Weights of a small image classifier: depths [3, 6, 3], soap at rate 0.0014.
Rows from block 4 of a small image classifier, named by matrix and row number. Rows with one number belong to one channel. Each number is 128 + 24 x the weight over its row's rms, rounded and kept within 0 to 255. All counts start at 0.
After each channel's rows are labels from the 100 images, of 14976, where the channel reaches its highest value: "responds to" is what is common among them. Only what is clearly more common there than usual is listed. The data: rendered landscapes of hills, water and sky. In brackets: how many of the 100.
# convs0: first 3x3 conv (model.blocks.4.convs.0.weight, 128x128x3x3, each kernel summed), inputs 0-127
# convs1: second 3x3 conv (model.blocks.4.convs.1.weight, 128x128x3x3, transposed, each kernel summed), outputs 0-127

convs0.20 [156  99 131 145 106 126 158 145 101 160 148 132  79 134 127 161 165 114 131 125 141 118 128 125  70 104 135 102 106 158 112 148 152 159 135 115 148 114 126 132 168 132 100 137 162 114 100 144 101 119 119 126  99 105 111 129  86 116 110 118 109 126 178 121 147 149 108  86 135 101 116  93 149 158 152 123 149 184 125 146 103 102 116 106 104  82 158 130 132 136 110 118 129 104 137 173 126 150 127 123 111 160 140 134 136  89 136 121 151 110 121 161 145 101  67  93 120 142  75 103  97  99 164  88 154 129 116 123]
convs1.20 [124 135 147 143  97 167 127 105 159 100 180 141 136 111  84  94 142 159 118 128  96 114 127 100 139 102 171 100 110 142 174 124 137 137 163 152 188 110 166 161 134 139 106 143 135 103 131 122 145 136  86 123 135 134 157 117 142 117 140 128 153 115 123 109 128 130 128 110 117 109 109 159 110  65 120 122 120 128 131  76 176 106 118 118  94 133 158  82 107 146 134  87  82 101 136  95 156 131  90 108  93  96  80 112 120 119  97 119 166 126 130 148 124 114 133 146 113  99 119 110 124 162 114 130 108 106 132 131]
responds to: purple alien crags (68)

convs0.79 [114  90  88 103 165 135  98 100 149 105 129 156 157  95 123  99 162 181 133 124 157 123 107 135  77 150 113 166 121 107 140 129 131 127 135 123  98  85 156 111 160 115  93 116 145  88 103 128 123 121  92  95 143 138 142 107 158  77 132 154 132 172 114  78 106  94  77 106 111 100 144 126 146 141  93 127  98 175 142 137  99 166 151  97 152  98 131 127 112 122 122 115 138 145 118 108  93 116 119  98  96 144 124 128 163 123 113 123 122 159 120 166 141 111 119 128 142 136  96 159 142 106 138 100 133 112 118 131]
convs1.79 [116 142 101 123 121 125 146 147 160 134 119 116 166 165 131 177 120 149 149 112 134 145 137  96 148  73 126 157 144 145 105 119 121 167  63 146 124 146 135 105 171 154 107 177 107 107 128  89 129 160 141 161 149 153 153 139 147 135 124  74 143  75 161 134 140 148 126 114  87 189 113 128 171 150 148 120 160 115 140 114 170 123  85 105 112 127 110 109 136 121 110 125 116 142 145 137 136 123 106 108 139 147 133 121 102 114 123  99 126 129 134 123 142 101 121 116 168 188 154 116 150 126 150 134 112 174 116 135]
responds to: purple alien crags (98); night (56)

convs0.13 [128 155 137 118 119 125  62 123 146  94 146  99  96 103  83 113 145 105 139 171 178 180 133  93 115 122 127 128 110 139 111 132 123 138 115 105 135 175 183  96 170  86 137 158 161 164 136 130 152  95 143 125 146 120 118 127  96 121 126  94  95 145 131 138  99 141 165 117 151 122 128 126 138 122 145 164 105 165 115 136  96 160  98 124 149 132 128  90 108 147 129 123 130 112 140 106 147 119 131 122 112 168 156 140 138 159 100 101 121 159 169 121 123 108 124 123 115  83 111 135 125 136 144  93  62 128 117 111]
convs1.13 [ 99 107 124 133 178 105 125 107 114 140 106 186 146 125 142 122  95 125 136 127 119 122 100 127 150 104 153 130 113 133 142 132 134 124 136  75 114 117 203 103 109 131 157 104 184 124 145 144  83 130 148 124 148 150 123 118 132 145 121 194 143 129 125 177 149 112 154 147 158 113 134 120  98 117 130 104 145 153 162 105 157 117 139  94 117 131 133 127 141 111 112 122 123 163  96 106 118 117 127 119 125 110 184 157 166 214 160 137 128 106  84 139 133 102 115 124 108 153 146 130 134 136 115 116 126 142 132 158]
responds to: red mesas (94); sunset (59)

convs0.63 [134 106 154 125 122 133 164 152  88  97 158 153 207 163 149 100 114 118 110  99 140  93  83 153 104  75 134 158 134 112 148  90 119 115 102 119 143 107 115  91  90 146 108 147 103 117  90 138 132 110 104  97 137 138 104 111 123 134 130 163 125 122 192 118 156  97  80 138 145 132 148 141 121 111 115 125 111  94 121 131  74 132 132 159 132 132 147 130 145 157 128 118 149 131 138 137 132 135 114 138 154 139 131  96 100 143 145  92  90 147 131 147 157 137 131 143  87 144 139 111 122 145 115 121 121 167  99  74]
convs1.63 [132 113 120 103 116 123 131  97 124  71 110 135 128 105 114 150 165 154 124 148 136 150 131 107 112 125  87 143 162 121 135 100 131 120 142 128 159 107 152 127 134 150  77 102  91 132 115  97 112 105 133 171 104 101 157 164 138 105 132 107  99 132 110 110 116 115 125 106 118 105 110 145 148 131  94 146 132 144 120 119 140 114 109  87  98 118 107 144 136  72 143 148 188 108 113 112  85 149 159 133 155 118 178 142  80 100 115 115 144 122 139 104 150 119 178 135 122 182 107 144 156 126 100 106 136 117 148  61]
responds to: desert dunes (97); night (66)

convs0.4 [118  97 102 131 137 129 125 115 131  99 124 140 129 124 104 133 130 104 110 149 164 104 136 133 149 140 175  74 182 107  87 111 125 121 176 137 106 150  87  88  95  65 105 123 150 140 143 114 102 157 148 177 100 100 119 134 161 125 145 142 126 134 164 111 118 126 117 125 125 141 112 153 100 151  79  94 117 133 169 151  94 124  99 104 142 105  93 128 136 112 131 117 126  85 134 134  86 164 126  94 150 149 138 120 120 139 139 151 114 152 125 130 115 103 177 100 150 176 106 144 144 109 131 123 130 117 110 172]
convs1.4 [101 134 132 144 158 108 110 129 116 111 136  95  90 122 138 108 108 129 112 193  89 158  93  81 153 134 139 142 118 124  97 136 108 147 114  98 111 143  74 127 122 123 105  93 106 131 122 130 144 102 142 134 125 118  98 140 129 153  98 120 124 108  79 105 123 122  89 133  73 101  93 165 195 113 126 158 102 132  81 110 147 140 133 141 158 119 151 116 124 150 126 111 138 132 139 102 135  74  71  78 144 131 125 137 122 128 133 140 142  97 129  77 123 130 123  91 103 115 118 118 159 127 130 112  92 129 146 101]
responds to: desert dunes (49)

convs0.29 [119 161 125 116 122 199 111 138 116 140 130 125 137 139 120 146 136 127 147 134 124 158 176 110 125 124 109  92 139 111 123  92 114 147 118 120  95 127 127 157 115  77  91 120 124 123 109 103 156 157 160 134 120 105 137 139 144 120 103 129 118 184 192 111  94 142 116 117 138 168 106  83  90 103 160 103 121 139 140 115 136 131 133 122 121 117 102 123 190 117 149 123 115 125 107 137 157 126  92 189 115  79 126 186 116 138 129  59 118 138 150 131 107 134 125 146 132 141 101 135  95 127 130 113 125 143  86 127]
convs1.29 [143 142 132 142 135 120  97 118 129 114 115 111  83 139 140 106 123 123 102 119 153 121 101 171 110 114 127 131 144 136 137 128 122 120 111 142  91 155 109 126 155 131 125 103 140 163 146 143 147  67 116  89 147 161  95  92  97 112 143 111 115 136 155 100 100 117 106 117 148 135 166 145  86 148 124 130 132  95 168  99 127 110 196 137  91 161 158 150 146 123 147 130 102 118 145 172 155 106 123 119 157 109 135 126 115 122 138 152 147 112 143 135 209 102 114 144 120 169 103 129 146  83  79 128 102  97 102 102]
responds to: purple alien crags (88)

convs0.124 [109 163 117  95 103 125 109 153 125 127 115 120 140 101 148 152 130 105 142 147 133 129 143 152 116 153 152 135 146 157 108 129  63 114 138 126 124 112 102  98 106 162 150 125 123 139 144 115 177 125 108 123 118 115 106 113 133 115 107 157 100  96 148 137 114 141 128 201 110  96  94 121  89  87 123 167 108 121 133 143 151 108 156 103 136 124 117 168 138 132 142 151 127 132  98 172 214 117  83 184 128 168 109 147 149 104 144 168 124 142 136 102 131 123 117 113 132 120 143 144 139 102 120 114 153  82 138 148]
convs1.124 [ 74 110 150 126 110 124 162  96 143 131 144 139 113 184 151 166 148 103  99 141 132  90 145  84 120 105  82 108 149 176 100 148 116 169 128 167 108  97 135  78  97 107 133 145 131 119 124 151 151 102 133 130 132 132 101 137 121 127 145 111 168 131 156 141 129 116  80 161 138 109 129 129 114 119 139  73 131 106 106 118 121 157  95 117 119 140 119 198 110 124 109 127 161 126 119 123 140 133 107 155 114 137 117 145 146 140  96 133 146 126  99 149 142 167 144 103 163 123 163 154 105 117 100 107 120 132  73 147]
responds to: sunset (86); snowy peaks (83)

convs0.109 [156 128 171 148  87 124  83 128 143 141 131 136 127 105 123  81  95 117 117 120 152 163 146 114 112 156 137 183 112 119 131 151  87 136 111 127 124 175 130 118 156 163 108  99 182 135 137  90 145 116 150 165 155 117 142 122 132 115 135 151  87 117  99 124 120 107  89 106 135 142  92  88 150 155 107 112 135 124 118 126 155 119 136 119 159 158  91 100 130 144 138 107 120 135 115 183 138 138 160 133  77 138 112 124 164 111 122 132 126 167 150 123 110 159  80 134 168 155  70 148 127 119 153 117 115 154 120 148]
convs1.109 [105 133 130  97 123 118 166 179 138 132 137 121 132 181 130 121 107 115 136 151 120 129 109 102  78  40 113 127 122 132 146 139 118 126 104 174 101 102 118 145 117 106 134 116 111 118 144 114 146 118 128 142  99 137 112 163  93 141 121 139 159 168 136 132 118 116 115 122 144 145 149 125 122  96 102 115 162 141 118 118  73  86 132  81 102 138 123  98 145 102 136 115 117 128 122 134 140  84  87 119 150 158 125 108 131  91 164 100 151 125 120 123 153  74 110 111 165  79 119 120 115  85 104 136 147 175 142 139]
responds to: purple alien crags (98)

convs0.61 [100 126 122 163  90  96 123 105  99 121 168 144 141  96  89 109 119 133 111 148 150 121 130 163 151 175 113 122 110 161 139 117 108 126 138 140 116  93 118  86 117 120 152 139 170 128 111 149 127 137  66 150 131 150 134 143 146 113 128  88 118 113 147 127 125 154 171 115 136 135 114 167 123 164  90  92 124 119  98 114 119 165 118 147  61 122 121  76 100 146 144 112 117 120 113 110 123  99 142  97 125 140 109 128  91  99 120 106  75 126 140 127 139  94 147  94 126  74 105 123 132 156  75 139 141 135 151 121]
convs1.61 [137 122 139  97 169 134 132 155 106  99 160  70 121 138 103 116  71 117 140 115 152 112 136 121  79 143 188 123  89 156 109 102 124 109 106 125 135 158 156 164 148 120 146 121 120 112 140 137 111 146 167 111 115 157  94 105 189 111  97 138 108 127 130 132 151 118 109 159 105 101 110 100 123  98 137 124 114 109 121  99 122 123 138  88 171  71 119  96 114 184 130 116 137 156 106 160 126 143  99  98  95 153 110 152  87 144 116 110 119 127 132 105 140 105 136 155 150 101 117 128 144 120 102 131 103 111 123 144]
responds to: night (88); red mesas (58); dark volcanic rock (40)

convs0.101 [ 98 117 128 126 153  83  91 116  81 123 130 161 119  96 108 109 117 143 115 131 171 115 127  68 122 105  91 148 134 132 128 133 143 136 134 100 123  82 121  99  95 155 126 140 101 146 133  84 116 128 137 154 109 117 120 111 137 132 141 132 129 122  82 131  94 122  97 122  96 132 115 106 129 110 116 139 141  89 104  65 134 173 149  98 163 127 151 104 158 152 159 179 116 183 123  94 116  71 101 119 106  90 100 139 144 122 118 139 138  81 169 149 133 147 140 129 115 161 145 120 118 131 142 153 128 128 130 100]
convs1.101 [155 123 148 105  86 139 124 143 155 116  92  79 114 158 117 147 162 144 163  85 157 121 128 143 116 112 110 127 113 153 154 136 135 145 127 130 134 108 161 159 161 164 121 120 188 133 125 113  96 160 101 129 115 152 150 149 159 105 108 103 127 127 133  88  74 145 149 128  88 135 148 148 119 124 142 148 155 136 132 129 116 112 162 181 107  87 101  94 128 114 166 109 146 139  95 136 140 101 123  81 138 107 150 120 127 175 109 118 116 176 168 116 112 144 136 120  92  78 117 117 140 151 106  99 131 133 132 156]
responds to: sunset (58); green hills (46)

convs0.21 [140 114 153 157 100 158 196 155 109  73 126 113 156 157 143 100  98 117 132 164 113 127 136 149 178 144 124 109 130 129 131 144  67 147 111 122  91 103 140 105 104 123 114 131 174 144  99 112  99 128 159 143 113 114 137 162  99 131 109 128 105 123 110 122 137 118 118 114 100 138 170 121 175 149 148 150 140 154 144 129 140 115 110 126 128 125  70  68 111 154 135 115  81  97 127 140 111 163 138 120 104 149 142 102 117 105 127 131  99 146 117 120 128 111  89 115 126 104 101 114 111 132 152 136 106 163 134  70]
convs1.21 [142 101 119  93 109 148 105 109  95  85 143 135  66 110  93  81 147 114  99 121 128 156 116 141  97 127 153 100 155 101 105 122  99 130 134 123 173 112 116 120 127 141 119  90 101 116 125  77 107 132 114 108 116 106 111 151 134 106 171 140 114 164 141  86 105 129 121 108 120 119 122 131 112  80 112 123 165 143 112 157 176 136 121  62 117 159 126 121 106 137 133 148 130 115 157 127 151 111 149  93 104  92 133 109 114 128 131 157  86  98 129 131 112  99  90 136 142 147  91 105  97 118 102 125 152 150 147  86]
responds to: clouds (93); night (75)

convs0.17 [101 144 136 125 113 128  78 144  90 115 120 128 130 108 103 130 131 161 174 133  99 104 131 144 110 126  82 114 140 139 146 138 144 115 100  78 117 165 105  99  90 123 125 161 149 117 135 166 146 101 163 104 159  99 123 134 117  88 132 136 130 133 129 100 118 112 119 113 134 143 179 127 174 139 126 117  84 133  95 156  97 132 118  85 111  82 104 134 145 140 145 154 172 109 123 154 130 188 146 125 161 152 127 110 179 149 145 105 134 180 111 143 131  93 109 105 146 130  87 118 116 122 108 166 146 145 119 116]
convs1.17 [124  97 140 128 140 114 124 106  72  73 151 161 111 165 151 139 100 113 116 170 136 141  92 124 144 137 132 137 141 110 163 131 113 160 115 100 154 138 122  85 164 146 107 157 152 148 131 122 161 133 117 132 150 123 133 152 182 110 115 104 122 155 113 184 160 130 147 128 172 109 154 172 161 158 120 133 116 173 130 110 176 138 119 139  87 154 169 149 116 126  92 119  99 152 144 128 106 146 141  98 112 143 147  73 111 104 116 108 130 116 115 164 121 123 134 136 161 142 123 158 135 152 178 120 120 135 125 114]
responds to: purple alien crags (69)

convs0.65 [ 92 114 128 102 114 112 179  84 147 133 123 140 109 178 153  66 175 121 101  90 134 118 141 145 111 132 162 115 132 136 131 152  71 123 129 141 111 135  77 119 130 141  97 111 128  95 135 129 115 152 146 118 130 138 112 105 132 115 122 166 118 156 111 157 111 103 132 136  89 140 132 107 184 113 149 109 160 150 149 122 149 106 113 106 137 131 103 118  93 131  77  84 117 133 134 145 129 120 116 179 113 118 139 143 126 132  79 103 132 119 180 158 102 117 109 106 117 109 140 117 131 139 140 116 157 107  99 189]
convs1.65 [129 116 121 149 130 173  97 140 159 128 160  95 127 112 139  84 155 124 115  98 120 102 132 136  93  92  76 143  85  89 123  95 133 113 102  87 117 128 121 127 131 122 119 112  99 159 113 165 112  92 119 118 102 111 110 138 152 121 132  96 139 129 180  99 153 135  92  92 133 132  92 110 181 112 138 121 151 132  98 143 139 140 152 169 148 151 130 138 158 133 115 116 128 112 138 116 110 160 118 202 141 184 127 149  78  99 130 108 140 154 127 116 133 170 127 133 148 144 125 109 105 117 102 125 123 125 131 175]
responds to: desert dunes (99); overcast (52)

convs0.83 [133 133 101 136 123 121 133 134 131 125 108 114 123 131 169  77 152  77 115 165 139 107 152 139 136  97 139 149 151 111 122 114  81 116 101 109 141 131 152  91 137  98  95 134 122  83 152 150 121 150 133 123  78  91 108 176 153 134 128 104 120 170 147 150 124 118 133 140 103 132 114 161 135 128 168  88  99  83 173 138  77 134 137  91 106 144 162 118 115 124 119 136 109 157 155  84 155 112 120  75 120  99 148 123 119 145 140 120 115 119 133 152 134 184 123 169 132 163 120 154 141 151 133 151 135  89 139 125]
convs1.83 [ 99 148 101 101 121 125 127 157 160 109 143 100 108 105 138 177 122  96 136 136  88 119 110  65 114 135 130  87  96 146 120  97  81 147  83 142  88 148 103 109 119 170 129 118 144 151 168 140  89 104 105 143 131 162 158  75  91 118  74 117 129 136 124 131 179 113 123 116 135 123 117 116 154 160 144 121 114 120 129 134 127 125 147  98 122 124 119 126 140 110 138 153 159 152 104 107 158 106 138 113 162 152  93  98 120 113 126 162 144 142 131 144  84 151 107  95  82 141 140 120 110 111 129  86 129  98 120 116]
responds to: terraced slopes (39)

convs0.119 [119 138 137 105  94 111 129  92 109 174  96 145 171 142 125 126 132 107 118 152 115 142 121 118 151 134 123 136 106 152 116 142 121 156 132 160 126 154 144 138 155 136 110 121 134 127  96 128 166 164 161 102 134 128 181 108 162 179 142 190  78  95 140 126  85 159 159 141 130 111  96 130 109 110 141 108 137  66 141 128 162 144  99  96 146 116 130 105 144 145 135 119 146 139  96  95 111 107  94 119 117 117 158 142 148 121 109 127 109 100 102 137 118 101  92 134 154 182 113 159 108 129 139 182 152 131 115 162]
convs1.119 [125 166 133 193  98 127 189 144 101 139 153 103 213 173 146 147 132 114 119 109 137 145 119  94 126 148 135 153 132 121 116 139  85 156 136 160  75 138 171 134 118 103 117  87 149 152 151 122 176  97 115 117 127 146  94 111 111 126  91 110 157 108 140 112  89 137 119 112 139 135  88 117 134 121 105 122 135 126 100 152 108 155 127 111 138 123 119 117 123 133 149 123 138 121 127 155 114 126  98 127 118 121 146 187  85 167 123 144 139 152 158 136  79 127 122 149 132 146 138 120 103 106 103 152 101 139 122 124]
responds to: sunset (81); red mesas (59); terraced slopes (38)

convs0.99 [113  95 170 127 136 100 130 147 158 103 114 132 156 133 189 135 174 106 117 116 108 114 122 144  96 135 128 149 118 123 108 102  75 138 160 134 120 132 109 101  82 147 126 109 155 134 124 108 124 110 121 126 123 129 113 173 111 146  95 159  97 121 136  96 179 161 126 131 139  67 133 156  89 127 127 123 108 122 150 123 144 157 127  91 130  67 110 127 137 138 126 119  97 106 147 192 160 111 149 134 124 143  90 132 106 138 132 138 134 109 111 163 144 164 132 111 130 104 150 154 127 148 122  56 130 153 113 149]
convs1.99 [140 155 132 137 143 101 139 107 130 156 133 150 111 161  84 149 167 169 104 112 108 149 133 117 121 126 162 181 132 159 141 110 109 111 101 103 122 113 145 113 112 133  94 118 115 120 114 147  87 129 172 151 133  89 129 126  99 173 137 139 114 108 144 158 145 156 170 118 114 128 112 118 147  97 132 115 133 137 127  85 125 101 136 144 118 112 157 164 136 174  96 132 143 141 125 128  96 129 124 101 137 113 146 127  94 145 128 118  96 130 106 169  79 199 133 125 190 154 130 132 121 138 117  85 186 125 133  93]
responds to: dark volcanic rock (81)

convs0.38 [166 103 121 136  76 149 157 129 122 106 115 109  96 179 120 116 178 138 154 125 133 135 159 141 135 139 146 134 151  98  94 106 134 126 120  95 112 110 132 123 110 129 120 156 118  94  95 101 111 150 111  97 169 108 128  90  54 122 140 113 156  98 132 138 123 106 115  90 108 115 134 103 192 153 181 113 128 110 121 126 150 104 124  91 107  83 105 139 125 122 169 108 146  96 114 171 114 123 144 131 105 155 125  95 123 155 162 121 114 118 132 130 134  71 145 121 158 121 107 121 144 128 104 136 107  98 110 125]
convs1.38 [159 120 102 103 121 132 154 116 133  92 155 134  98  93 121 106 163 100 145  97 104 119 127 126 117 126  79 118 112 124 124 126 123 129 133 142 120 127  82 139  95 120 118 116 126 126 121 118  90 139 129 113 112 160 143  99 109 128 199 158  94 172 121 155 107 119 128 104 137 156 110 124 114  91  96  93 128 142 122 119 154 138  95 130 181 152 135 132 147 101 152 126  78 133 124 111 101 133 149 139 112 139 173 127 186  92 109 126 105  72 159 106  82 116 138 124 193 118 114  87 124 112 144 131 121 147 161 128]
responds to: desert dunes (89); water (76); night (65)

convs0.7 [117 156 127 153 124 122 123 170  89 129 121 141 125 169 144 114 108  86  97 112 135 148 118 111 132 191 137 117 176 115 127 117 111 107 150 148 105  94 121  99 149 140 110  73 158 115 130 179 115  99 133 127 164 115 119 125 156 125 108 180 128  90 141 123 147  93 104 104 150 102 127 145 125 101 125 153 138 140 140 138 154 112 123 168 124 104 177 169 124 131  82  97 111 105 125  95  84 119 135 139  99 130 138 124 152 125 110 143 135  93 147 136 110 174  94 140 136 197 111 167 132 119 140 139 104 132 124 137]
convs1.7 [ 77  94 160 119 124 112 123 100 124 150 137 110 192 159 114 106 137 135  98 154 107 112 122  95 140 126 115 136 131 117 152  78 104 156 118 146 133 154 187 116 121 113 120 143 186 144 124 119 173 147 137 119 131 102  99  96 140 105 109 164 135 131 124 142 115 165 143 184 100 108 139 129 124 127 132  82 128 104 123 104 104 111 130 101  75 107 145 185 134 126 149 116 160 102 142  85 140 137 121 113 141 126 141 132 101  83 127  85 100 127 112  99 151 126 110 111 121 115 114 132  82 136 135  88 105 119 133 145]
responds to: sunset (68); red mesas (65); snowy peaks (35)

convs0.2 [120 152 131 142 138 158  94 133  95 140 131 123  84 142 120 117  69 134 148 125 132 167 158 151 156 100 142 135 101 170 116 142 138 119 133  91 120 163 102 140 108 126 171 154 153 116 134 144 132 136 105 136 134 112 143 107  98 110 166 116 131 137 108 121 134 149 127 148 123 122  92 128 132 106 118 127 169 102 109  93 122 156 106 124 125 184 161 142 158 153  91  94 134 166 118 148 108  67 155 127 112 136 106  87 125 117 124 113 136 118 147 114 122  99  82 127 172 120 119  91 122 103  79  72 136  92 138  87]
convs1.2 [100 204 108 157 137  97 128 142  98 125 125 108 137 108 136 134  76 130 148  98  99 111 141 143 149 111 160 111 132 150 143 137 166 147 100 164 121 144 147 145 122 126 131 116 166 143 130 144  94 125 151 127 127 132 125 127 108 130 135  43 138 164 149 181 138 102 134 151 115 119 172  86 115 103 139 126 139 135  86 100 132 119  93 144 117  90 106 165 134 114 166 132  92 115 133 142  95 160 118 118 134 131  70 111 128 126 115 130 134 125 109 121 115 100 156 104 141 121 115 159  88 150 124 158 141  86 124 157]
responds to: desert dunes (70)

convs0.71 [101 131 129 132 116 112 134 129  75 129 103 133 136 122 122 105  69 137 144 170 124 124 123 161 155 125 108 101 124 140 172 131  68 125 133 100 182 113 120 108 104  98 131 167 127 139 165 126 102 156  94 139 153  87 130 149 115 152  56 114 148 136 135 154  85 137 150 163 109 134 121 121  97 153 136 148 107  93 100 133 126 148  98 171 144 159 148 106 175 108 107 159 115 136 147 100 135 140 131 145 146 153 124 128 150 131 124 151 117 156 111 110  98 157 161 121 114 154 153 109  95  95 104 147 150 126 108 144]
convs1.71 [133 141 126 140 156 114 120 136  98 134 104 159 108  86 139 139  86 127 132 113 166 153 109 153 142 128 119 110 155 134 117  94 167 138  79 107 107 134 126 154  94  88 144 139  98 125 153 121 100 131 175 148 117 147 119 134 170  96 107 129 124 135 101 121  93 124 119  92 102 108 129 123 140 159 155 135 103 170  98  85 118 117 142 100 137  80  96 152 144 158 171 113 118 137 119 156 152 124 104 124 152 151  92 144 105 148 133 164 102  73 133 143 167  92 122 133 127  92 134 114 169  96 158 144 175 111 124 109]
responds to: high relief (65); sunset (59); green hills (51)

convs0.25 [136 155 197 143 139  98 111 126 129 105 145 160 159 124 121 125 105 123 139 131 143 141 113 169  81 126 147 109 155 155 130  76 139 144 130 116  87 155 159 116 111 119 161  96 143 144 173 157  96 140 114  91 126 137 110 141 105 147 114 155  94 111  97 110 119 133 122 122 119 117 126 133 107 117 125 163 172 125  97 158 115 117 165 144 155  70 104  96 122 121 138 143 135 133 105 132 113 113 113 105 106 102 136 119 108 135 109 113  71 147 148 188 119 147  74 123 104 143 132 123  92 146 136 101 152 171  96 116]
convs1.25 [148 142 123 115 171 139 149 153 113 138 130 124 132 154 115 128 121 227 150 109 135 140 151  84 113 166 128 126 135 106 150 119 141  97  97 186 121 118 179 131 139  90 126  82 172 121 158 117 124 101 132 148 141 158 122 148 104 181 125 123 140 137 174 134 110 171 139 115  94 164 112 137 125 151 156 135 124 109 159 116 118 129 141 111 106 138 110 153  91 136  92 135 139 124 131 102 187 128 115 116 129 115 131 107 129 118 131 153 143 116 126 123  95 126 121 112 117 125 132 127  62  81 165 139 112 122 139 129]
responds to: red mesas (64); sunset (62); purple alien crags (34)

convs0.114 [104 136 158 128 130 116 133 173 130 166 121 133 152  74 189 119 129 136 137  88  96 113 143 115 185  96 166 127 139 112 130 103 110 109 129 152 137  68 142 107 117 147 128 105 147 160 167 110 125 124  70 128 105 125 149 137 113 112 127 136 128 120 148 129 118 143 139 144  90 142 119 131  96 152  77 171 148 125 108 195 126 129 103 143 110 114 145 147 156 111 106 138 130 112 117 154 108 133 111 143 115 108 128 175 132 117 126 100 137 133 102 140 134 120 178 103 140  81 131 120 153 140 131 107 113 156 172  85]
convs1.114 [141 125 147 110 153 104 139 124 108 139 131 149 135 110 139 130 116 150 143 120 138 162 165 111 145 100 134  89 152 107 157 136 154 141 142 113 144 110 122  87 105  42  93 129 109 142 150 117 149 120 120 128 117 155 131 191 115 148 128 167 123 124 111 131 119  99 138 136 136 111  95  96 148  99 123 169 108 149 126  88  75 186  93 138 113 134  73 144 132  98 160 128  99 105 128 150 121 128 132 182 128 126 125 151 124 101 140 127 115 139 139 113 128 194 121  85 128  93 159 138 145 102 139 143 149 107 125 109]
responds to: high relief (65); red mesas (62)

convs0.52 [112 104 148 160 136 136 141 117 111 148 133 157 136 121 122 117 120 137 174  85 171 100 125 164 166 107 123 135  93 102 172 111 108 139 119 133 157 128 131 127 109 120 121 126 145 184 156 132 119 176  89 150 104  99 114  81 112 160 107 161 130 114 144 137 125 145 148 121  86 160 117 142 136  97 159 128 129 125  88 139 118 154 137 143 101 106 128 107  86 145 123 128 159 164 128  91 100 116 131 102 113 114 117 131 120 113 173  93 134  81  98 110 168 137 155 112 173 173 100 105 137 109 126 163 128 117 160 165]
convs1.52 [123 101  56 113 137 113 100 141 104 124 140  87 153 140  97 139 106 129 120 125 131 164 138  81 102 123 151 157 142 110  97 154 100 158 112 130 148 153 110 161 127  89 123 142 104  95 148  91 116 125 141  84 125 167 141 162 116 134 136 145 120 101 125 117 125 137 101 140 120 123 118 141 150 120 106  78 105  69 150  97 135  91 158  97 168 134 127 108 121 107 137 108 117 122  90 118 152 171 105 127 120 152  96 131  96  87 105  92 122 124 154 143 139 113 171 109 124 111 150  78 100 119 144 132  81 128 125 125]
responds to: terraced slopes (76); sunset (76)

convs0.77 [167 125 104 120 119 112 126 118 141  91 103 110  97 123 162 108 124 134 199  99 147 183 116 138 132 127 151  92 145 115  85 100 107 146 124 145 139 150 150 131 107 106 132  99 153 116  99 119 129  88 101 116 118 123 142 111  99 170 120 111 111 141 151 133  97  98 140 147 148 121 121 138 132  93 128 109 105 133 147 119 174 118  90 105 134 144 100 110 129 158 131 132 145 158 136 111 135 168 143 123 133 146 119 113 111 121  95 144  98 118 107 149 109  66 138  90 162  59  77 133 116  99 131 131 161 157 108  88]
convs1.77 [124 100 130 127 152 147 132 128 132 117 104 129 145 130 118 106  96  86 111 166 143  88 133  90 116 120  98 131 116 128 129 151 134 119 107 161 117 118 142 120  97 110 119 115 110 178 110 148 137  73 107 109 133 132  96 130 105 153 115 133 109 139 121 125 148 112 138  97 127 122 105 112 117 133 175 102 154 127 104 169 126 128  87 147 149 127  55 140 103 131 141 140  87  93 144 144 159 125 152 151  70 110 147 105 152 135  88 101  83 133 105  85 112 126  91 155 171 193 128 132 127 127 149 127 104 102  94 153]
responds to: night (53); dark volcanic rock (45)

convs0.23 [154 111  97 108  95 163 127 128  93 145 117 134 142 149 133  24 126 140 153 123 163 140 135 164 145 120 154 144 135 120 127 145 116 120 117 156 167 145 115 114 147 132 149 107 148  98  94 128 137 146 191 102 125 140 138 123 100 130 126 135 158 169 163 136 117  89  94  67 142 133 157 102 143 106 122 157 147 107 111 136 126  86 110 120 160 128 160 133 102 133 132 121 125 109 124 159 150 107 103 121 116  84 157  93 138 128 174  98 121 100 136 130 143 120 134 130  99 151 121 107 107 117 134 102 151 112  99  86]
convs1.23 [116 141 160 160  94  98  93 100 138 100 153 160  94 123 127 160 135 144 173 123 135 106 125 139 113 145  97 149 138 167 169 118 118 105 134 130 137 119 116 131 129 162 132 134 133 116 127  81 103 163  95 164 141 125 172 120 167 137 135 159 134 155 153 117 129 145 146 110  94 132 140 136 144 115 160 100 118 129 156 120 146 117 132 136 124 121  94 127 184 121 136 162 129  99 156  65 127 151 122 107 114 139 141 123 123 132 121 140 175 149 145 160 127  82 103 112 102 168  96 141 110 175 163 175 109  79 153 113]
responds to: night (50); snowy peaks (46); purple alien crags (38)